config = dict(
    input='log_mel',
    spec_augment=True,
    encoder_norm='layernorm',
    encoder_num_experts=8,
    encoder_experts_per_token=2,
    encoder_subsampling=4,
    label_smoothing=0.05,
    decoder_mlp_ratio=4,
    grad_clip=3.0,
    steps=11900,
    final_lr_fraction=0.1,
    warmup_steps=590,
)
Rows from block 6 of the audio encoder of a small audio captioner, named by matrix and row number. Rows with one number belong to one neuron. Each number is 128 + 32 x the weight over its row's rms, rounded and kept within 0 to 255. All counts start at 0. Numbers have three digits each. After the name is the row's rms in percent of the matrix's.
After each neuron's rows are labels from the 100 clips, of 14976, where the neuron reaches its highest value: "responds to" is what is common among them. Only what is clearly more common there than usual is listed. The data: songs of 200 made-up bird species, synthesised, often over outdoor noise. In brackets: how many of the 100, against the usual share in percent.
# fc1: MLP up (encoder.blocks.6.mlp.fc1.weight, 1152x384), inputs 0-127
# fc2: MLP down (encoder.blocks.6.mlp.fc2.weight, 384x1152, transposed), outputs 0-127

fc1.298 101:126168114103198125133120138062055170171090122101159105143105166130115093104145118138166222108144120143095091131139121210102091150134162117158118122070142131107207130122108160078100138072087122106082164125162091157116170140156165121112114080118135081138109170085223125097139184155158114092106152143138071066120144137109093098096129116082106148125160065131110127090151101142163142112161
fc2.298 093:134118136119137131086137138131123154161181094070125089106145137096052125150059141154117145171133077082104121131144143128122142092086108146150138134122118105161065133170143172101066151146146148160142193104108173126111165174142175093097103099128100090152092116125156100118140135078127066116121156165137112101123145164186162094141098207169081116158112194117172141138106143125165106112122
responds to: upsweep (92 vs 21.9); first syllable: upsweep (81 vs 14); high song (75 vs 24.2); arch (53 vs 18.5)

fc1.346 089:134133116127113189155172107141131133131142107134097172193125134124129116115119101114089130118111114089074156135124170116143121126182107095101139131115189118112135113128083094207109093169086158129185160089146172128142106108133121143157127153112119126120121194102116098104124083149149100105126124131094144126128100085107143112149131112123087163178155135155148092131076143156162150084086
fc2.346 084:149159164075203086124105179173082113164159118179145137146082076109130123082100133123151122183158156115124080132151119117156129110138160163130101136130078147103128148153164147067135179119122083153117149151189140134197108138203077112135085116144119129131073095089177129169128131143129149085127202063157099154145153110153099110099105122156142134099129130079120135113123139128055131068135
responds to: upsweep (58 vs 21.9); first syllable: upsweep (45 vs 14); dip (41 vs 16.9)

fc1.505 122:114148134214098116132084125103110155152120139107083114122075123177143089104153181131162141100185082129146150100152086124150057122100144096089152111143102126124143102113141157113153175151128190160099120114129093174126122114121108128084128148126182176107208155122128096127113096123094132169131081166160166096161079162136137126110144134120152107144086150137129132168142121109102119137157
fc2.505 122:120132191134100125138112136136142173126095148087088172149177164103142117187185096093173138145159147121176117098086125136129176164175095151142149129145166121138138168147184113115106174136157134155104142175146099177153145136160106117125143123069203117143124115120091130143053082127165114168132052113150157068090134161116156087141126119097108094166122124121116092140082122122075134116130
responds to: low song (100 vs 41.8); warble (69 vs 18.3); first syllable: warble (49 vs 9.4)

fc1.486 073:127183108116147189096168130149147083161178177127124137123163093135134090137148102138054103123086125103148161117125142109106125123131044124141170135121132184158090101153135070090098180164144130131164097063112127168134120106154128133134136147109140120124154159080107160086188120078127132188119126156152107127116102165163172092094071158102121127107111105113129161111111133107191043151116
fc2.486 072:126149083124098114159114154107101135185088205172070176106107141186179091172186113153070105109113090114150100114150175141085143118152153122130158082088108109123204133104107174120063065120105133123140137067160184106110174142154086141082136135149130121143153107133113118179072141113132095084167116092061127132177075090134098089182113101118149169134168102180129114136136107172131215141133
responds to: pitch: low (71 vs 41.8); upsweep (53 vs 21.9); dip (47 vs 16.9); first syllable: upsweep (46 vs 14)

fc1.369 101:116163157141179132145125130110109159103109109094082160132112118169124113141110137152113164110184064155093135102190110135069137128142114123150143077177147129124179084124139144110146154182091172120108156099171139199157127208088130083116143120099134121149121135124164126174172133164109165135144101255136133113206080155091110132146093125164127121125189157081065116100142082080139097137163
fc2.369 102:111111167061080146165111088168119113111090184124156107145146153169152109138198116129104108165136076123116143123112164107164174149148162136135155121148141153066090154115142183136137134127109128153117148174109069199071105138101122160121136176190109152161113183139094145142124068136135122126180104113115097130119149124114138059110147137127187152074105105106115124179088096148120103136129
responds to: low song (100 vs 41.8); upsweep (68 vs 21.9); warble (64 vs 18.3); first syllable: upsweep (52 vs 14)

fc1.730 095:089090114123141054082183114146101076173145134161148122128100155123159145169158107119133096171100136123126127150155165077130107120114155143219131100121108112123116123122118175124178072103129106108091102095113169187140116118117125166065153177122158152103122092146101100202135141194083110146124069136119172075128061213148120123092160156125112126108120107095117068105129148104173146092113
fc2.730 096:152131110143146075176102143094136090164082119131129096085135140100167050147082142101096177143166161167092157106101077129135083126075061172122110091069129162105151168134117132115118118129139123091115099145101129121125087138098127126100229165154146128121138138153076113055108141160136106120130110182108110188110119200086121125118106152086162121150111108150112085128127125145146176156144
responds to: arch (77 vs 18.5); first syllable: arch (60 vs 7.8)

fc1.717 080:113132134103116135099060093077141120151113142103107129156129138112100105108171164111144147091134168115115165158106096135155119094114102103114123117108153161135155148215143080187156169138059166103102154082117129136133143137126079104153101127109088136102009102138102145101150221123105139148123156135103127151157122113161131082118113130149124124051160122115117160196102084082154167132141
fc2.717 079:113140113140163099125154144160177155182141146134229124157053159100108141096146129129122077108131131094116122155096119169103084108137142151162141065141135165201074125070157156120152109093096156096069099160089124144167125116098096121136166159181126149141196131134131166135137136083167116114111193155118151137071147112106152141070165077105084153119102114131109126135159072096098148125127
responds to: arch (53 vs 18.5); dip (52 vs 16.9); first syllable: dip (36 vs 7.6)

fc1.96 126:154086116144111171139105179140131172111166160135145115145091148131134100177113082149097167170111127141123118068177153136077110083104141085157151038146097068069162102112122132106153175139124160101119137124125138105105153121161167140152078127116148109132096109088171144192113163120117102099069130091150138134103192182109099119135111126124194149077116137086122140141136108078117149158102
fc2.96 121:131111127142156129170106162126101096157208113123120128139099130112130147112143116156124159097128134153122115091081104081107103145111128156153101119088096121133085072128135143045094096137127107129143153095168128095163147113156164136146155144175109149164143141192154137103091086062150087142108113156163111075113184151120155139138124139106129147118116185162170089191136165079072136033137
responds to: upsweep (74 vs 21.9); rich in harmonics (65 vs 30.1); high song (55 vs 24.2); first syllable: upsweep (54 vs 14)

fc1.418 140:138106092079124126115108106091164181148143116147080065156151162117109168169162162103060087163139171178147136121123083118089112132143103152044159165192114104100126115147099093105106111139105114131104157103113111088111089142092149137032122094133104115134127125184130070205100105093131118129082133102146115134128106131106074123137130142170119118161127146137095098164140152144131177139095
fc2.418 133:201104188143075131151046134146127144089089155099102145091117048171166129162145127107120133142110159120092105143093121144134106152124099191120128150118082055155095062135130136123134111099125116169122095109127140064091139154105046093155085164085158089165170121077156098101129100158128173117127081143151069123134165153159117081130137168187119131164177192180156130139122183126116124126175
responds to: pitch: low (89 vs 41.8); thin (high-pass) (67 vs 11.7); harsh note (60 vs 19.4)

fc1.522 112:109185049134159178135110108035101143165099105092124107147130124119159137152098083080104089119131098140177117142155123076168142137150123095091118174194126161114083131157131169157147132106114130139096088132151091069097202137114096094138139130143132134178164099137103082160176109133074176089117136087081154123048155162110103128135068088129142141120143152137144141093176094078107117186131
fc2.522 118:107110114126083124156151130082101103173097173077164161107111153172076142146147146108098197086157127121082141090131146112138133193071166143150137162083141143169100127115102106086184141153128110112157141101110153142126132114092113147127119133145125099105146116180149118139128146080163130026152148114153128089182097055141068145124155163156138135129210133122153095153150130135082158112180
responds to: upsweep (89 vs 21.9); high song (70 vs 24.2); rich in harmonics (66 vs 30.1); first syllable: upsweep (60 vs 14)

fc1.661 132:127175148145122129111152078114087186096058113126135062109139127099169112175161171112104154142102142151132162134131104092177158117136142122076130188094127133147125092152117160073127142094142211104061122136129113144121131144075068084136096144147069115141157115150119139129134153181150108116107194160135143144101070115171133180160120136138129094076135129186115131178088136055087116154091
fc2.661 137:147193131076075074131110096047161139169071097108103209145092117100097099165150181140083114129112131075115133183150177152150187168132078165172137121130143100105140136137052144144075136133125120123095176092127132135100152099083065127185152092106133167172129066135127201084162110147118138097104180112068150107171137132090099154150150170198116102111143129143140111123160135134041103151155
responds to: upsweep (92 vs 21.9); pitch: middle (79 vs 34); harsh note (58 vs 19.4); first syllable: harsh note (58 vs 11)

fc1.100 084:129136158208085131177146071134137100048108127130170082102068174105113127130098090184152111095115111108186092102180102120158135185133141144105121063175036112107126096137107129094134141064125171128123155135150174156179136058120110164195144150180126103156184153082104099125144134177052179157132173158143046098124155130175167128160170145157105174138058076159101090153081109120169191132160
fc2.100 088:106145155174086167114124141108137104153147157149118178099140123129183158130160071160127107105150132108086069050110081124082107104140100099137145151114112157107143097126114175111152161124079177108143097132150129084129159166129089138137131140110133154149171101083122110122136101152150067115120093151110120112158183146123116164067100127124169107107174166104143178130091182046143159127117
responds to: downsweep (80 vs 25.6); clipping (65 vs 8); text has "clipped" (65 vs 8); high song (60 vs 24.2)

fc1.56 099:088148118140083176110103151101128167110096167130142100179133125103135155099082111124084139165135096148133151118125147095148114109154118097100158104118132157125138130108181125163189121191136130081181150129123144089049162136069116204137189099175139092165142158123139107106114137114090092098105126088063098173123140156147162131170085080131089192086122126081090132106110127122048057112096
fc2.56 092:102118145087135148107149100169154130098141079136118148141158155184087147133133112164159098140086101111107085105093118094061114157134162108105074162119120154136164172136093146095125103156051106121110108147127154107075125091086157150131126112114131133149126122159070069135139150143133128084104081159154164159144144098184155106104142116148157184171127097109164097123082100172127124121152
responds to: downsweep (78 vs 25.6); high song (64 vs 24.2); first syllable: downsweep (51 vs 16.1)

fc1.687 086:115109136151144102113175134128170126184102138122073125076136089084147166112147176102168097088101111207165119122163146129065058163163131112208099160133159116140112152099131128121120109170191185160090128124183102094153130051183102138119165174164091145116111084146068177132165139127119147111106194118187149126098048112138075103146129120195145083167140137062093165073139153127155124072103
fc2.687 081:110095147152102165099106137155196149120117105114149141166123056151121156119095117120120208103128130156129129107173129087110141119164082113107175182140178126207085114144143103165100048118111069124129116133100135190101137117147102097116108180059115140141069140116109086151109136101158068149164083090127056127127169075151107086098156128097179121142196119122148105050117104141193085142192
responds to: upsweep (93 vs 21.9); high song (58 vs 24.2); first syllable: downsweep (56 vs 16.1)

fc1.650 122:132095137160144094103113113082118147085122185126072084094185161133100092196178185120158180111118164120125094153155105139193131142143113156073083150062141139110145144127096150142104079115153173130110126170135193109132110108181153103106151145150140117111148126155136177153130193131133124175105149142096137121130099127114148155147122114083094100078134121137031172100078150147182153100167
fc2.650 118:098148107118113146144138121117097154159122121152167127103091076137079105122063204133108138105095120089087166135071134136173148165166100099144127134169131135146153174155103131151072113171136086212117126074216164112176138159109117116094122127129101127153122153139127135177146114167079138154113150055141161075099191100084133154114131069118151151093099140161116180109029133117130102129091
responds to: upsweep (100 vs 21.9); high song (100 vs 24.2); first syllable: upsweep (62 vs 14)

fc1.723 081:152142177093136082120170139128079175130143095162091093103136100145146112180141097107113202163110130188159157097111074161146094123089084161098138144167179113124069108140124159116139154137157169195117131150116080182146078172148137153102164106152078096161119104135135105085108129105156154165053137113103114110057121122086120102085132134043097110178135126154128133151126120129157148174087
fc2.723 082:125139187117092097116132128150111161168155164106109129150074068116149124109125146185188113171152093104164149114135131170092063164141107074134130158114159119067137141101130156094102087124163126131133091156152172134136147149202212086095136143101171137157134137174076106175052127113164155099133080086153131151145103114116115106138095146097095074140134193028089098111114117042111130199098
responds to: arch (99 vs 18.5); high song (98 vs 24.2); rich in harmonics (94 vs 30.1); dip (70 vs 16.9)

fc1.603 087:158150076174165141087093139138114138158154153079127118067088120155180091184084095144119119101145086073148149100137175102142091130127142162173137147095075145084147113124118146213134121119127161087125186142156116133174139105056163106182116146134137065161165140120093092144141102104145192114118140115119107101107102146133120129059170178123141147146180166118122122116129123117102132168102
fc2.603 093:083155147136180063179153123121155144078168121126126098104133149109183125098131153133187085121120111141154052144082129159115140157150180116146112105120089156153088129140072164141060112174106159217065135150226107066138197072113143113170103056164094116158108102197133085127155166111100156082055102150168111111143113108175083157157102168106158124107105178122162191156121151119128153175129
responds to: arch (68 vs 18.5); click (66 vs 15.6); first syllable: click (64 vs 5.7)

fc1.690 087:094103099110105096141148148099174110120169129155170154109123157106150093181131123113136170105120121133122077126153188141121115148128042121148111144076183086096123128109100157123143082117120125136140133039115107164107128085133123116061112105109177147199157122097155138180122144045077082121186087164186157144125123145133137152152087145111090130160128184107118103125157114091144116088124
fc2.690 078:123088143096102111152150135156122150114157131071036107134138112104131159155074145120115150140121102144137046067036082112151095126071133219144061150137155072155144047169103127136115184086103142142085158120173076188099146120118137122134158120125121076135158121129129166113113149126070113102168118132144159105150118095137171137124146171124117134116149214148089145178128087121164144111122
responds to: arch (73 vs 18.5); first syllable: downsweep (40 vs 16.1); first syllable: arch (38 vs 7.8)

fc1.509 093:136190124149099100086093142137136085085126141146121106145062168125117149147119121108078171184121138111072106107183111112064077164174154098086116116123132149193084149165118105145147164168103143096165137103109075160099120088114120142114113165108149106114173087094081080130177139063116129156148114136086167082087127121114131198131129098071124151119106171166123165102144073092133109171149
fc2.509 094:071106093133126108144119163127134153145143094139085132165146182101069120147129122131129152074177128182146136066106158177082170154090130196090080106123181140161124129160085144096137132160101131189100135144120158115127104128084107150136102096043158107115159070178102149148156140191171093169100119173153127182082069163089192117146088108110157093105117136164122077105085147176114089114166
responds to: arch (72 vs 18.5); first syllable: arch (29 vs 7.8)

fc1.455 087:087146115163125107073065149168106152134150084065159125088138150089120165138156147098110116110105123082135062185131186137141103122165142141147120128105147086119135093094141099164096142077127107128176138125133156116146128109115132122097117186153147106143079146187173124100172130102077139143121117122202104133129153110202084086156140133137110171147126140135092137184126168086185100098147
fc2.455 085:068135171099088113157091150133111186141144162132112081133089100132169121148132131112083145133138119176195146119116074186085087091119106124134111151059127152180134155114164119061127156084146140132134130172154142059177178201148098080111131094088108111162091111125117063176118131124117133172096222158129138091139135167128091043123080137116143134107110148146138126121129094179130175165077
responds to: low song (100 vs 41.8); dip (74 vs 16.9); first syllable: dip (53 vs 7.6); upsweep (48 vs 21.9)

fc1.157 120:084070126164136117159156161109151078136108105136110085117130124136127187125129147111100089147120142121103197123124113181085066133086117163169059136122127142157161078063129128162136086102137068142090135100131124208053108145124133182077129111126160159151104140105081091202155083167113144119135076085144080169152230127102143164156140159152065168168130156082123127195124159060157190172173
fc2.157 119:141091118043093150113087127158083155118178081134065130182114120128060172091134136113115094129099088086122095148150106152085088138174069141103135160113108100153068143181115106174140082099175131160114177100099156113117105135093159116119161127141129106111141091093138094140117145158120174140149148116081168102097091124113166123071098134156164156147179162107101084134107138129157124103190
responds to: low song (96 vs 41.8); fast repeats (50 vs 23); rain (40 vs 14.9); first syllable: click (27 vs 5.7)